From a checkpoint of a small image deblurring model.
Model: 1.5M parameters, norm groupnorm.
Training: soap at rate 0.0042, 9900 steps, batches of 256.
Data: 48750 training examples, 52.0 epochs.
Rows from block 2 of a small image deblurring model, named by matrix and row number. Rows with one number belong to one channel. Each number is 500 + 25 x the weight over its row's rms, rounded and kept within 0 to 999. All counts start at 0. Numbers have three digits each. After the name is the row's rms in percent of the matrix's.
After each channel's rows are labels from the 100 images, of 14848, where the channel reaches its highest value: "lies over" is the class under the peak. Only what is clearly more common there than usual is listed. The data: rendered scenes of coloured solids on a plain floor. In brackets: how many of the 100.
# convs0: first 3x3 conv (model.enc.1.0.convs.0.weight, 64x64x3x3, each kernel summed), inputs 0-63
# convs1: second 3x3 conv (model.enc.1.0.convs.1.weight, 64x64x3x3, transposed, each kernel summed), outputs 0-63

convs0.47 092:527471512505505454494518527495527495513554509464513492508487516497497506514497485505502515510516488459477473535526516508542511476511515418534539517452486462488513509486522538450531505507486493
convs1.47 060:440493464492478540505527481517416518512512477525527493527486506478500508493486481503501484484492472569477465498509493547498534524543492526492504504501497509471504499499496458497498505499539529
lies over: spring (25)

convs0.11 091:503518512519507451490556508460503528545475519560498465511513510521525496481485534494499496485496535488468465540526519485521508544508494506510537555501537509483515531482538477476496480503501494
convs1.11 062:486508545532471552469545533518489466512482507456505519501485485503471484508518472541496495498551474544490526464463482495500463493493535491478480528504476472501506537511524517526527532480493494
lies over: spring (35)

convs0.33 129:466500490503482486493521504505486475496502483494506473488476489527544488462480509605509509496507468508531493534485489480491477513530498486519496530524483504489482501453502496567499484499489558
convs1.33 133:479498494527503484496530476491501507508487489498456510462501490470472554470507466540514473472491551480482477498502514494517519531487444532551479514501474512483463519482511491445494474459518477
lies over: spring (30)

convs0.38 091:502476528478531505516515502492497497473492506546490492519509473497540450485535515525526518477498484533484502589508498496511480522543494502539525552518480490512486503476506521515536503467541523
convs1.38 083:490527483532487488556524508508504511532514454545509511487479502498515528504523485488508488529470471465551525473504550484503524537521476487506497471496540536487517498513552484510466528534478479
lies over: spring (27)

convs0.40 101:453483521509542504513544468490503487482503484512501486484533495544540496509477510573531494510471421506497494514484491485509495492497531492501486504489471512496468519496493502555476490505504557
convs1.40 104:468511524579495487457510484487507529485507488501449499510489471512456490445500520574511497489530502520484479493500498475464533507488457497527464508521497497487496487497499503482523470479495476
lies over: spring (27)

convs0.17 101:451520500477460470474524522470465486486490422501498484484531463526496483498456526512524501496535486502503508586484545497488517488516508494519500516504463475512497497523513501502498491497528509
convs1.17 113:489493538521501510526496487496569474536508488507477485488442542470500504479506472487494495496460488496490511600514482500511511494516513505495477490516507466490489532514478501497445515484529504
lies over: spring (27)

convs0.2 072:503508523505517498530518534496533457503503464504550476520530489485504492463480483533496464482521493446453494493519541541493528509512509461545507494502491474471501525505547492498508510471544534
convs1.2 068:516524445467561488518466476502534489457497508500472509509484461553485479487514481498493507515505492533569493525535501509516523483471515537498506525464480512499476486467512509497541517495479514
lies over: spring (33)

convs0.9 104:509455491512484502512509498516509518482499505480495529425506504494454500505525518519501417568500538521501507493492499518491485513477508500495500515477515506549502513449490505539501533468475494
convs1.9 099:489521514433526563493515505496472511513500489518522490463482498483536556496529493461496501502511508493528523509512502493461499490506468489496468490525499538436540498532507477501530518544506478
lies over: cog (25)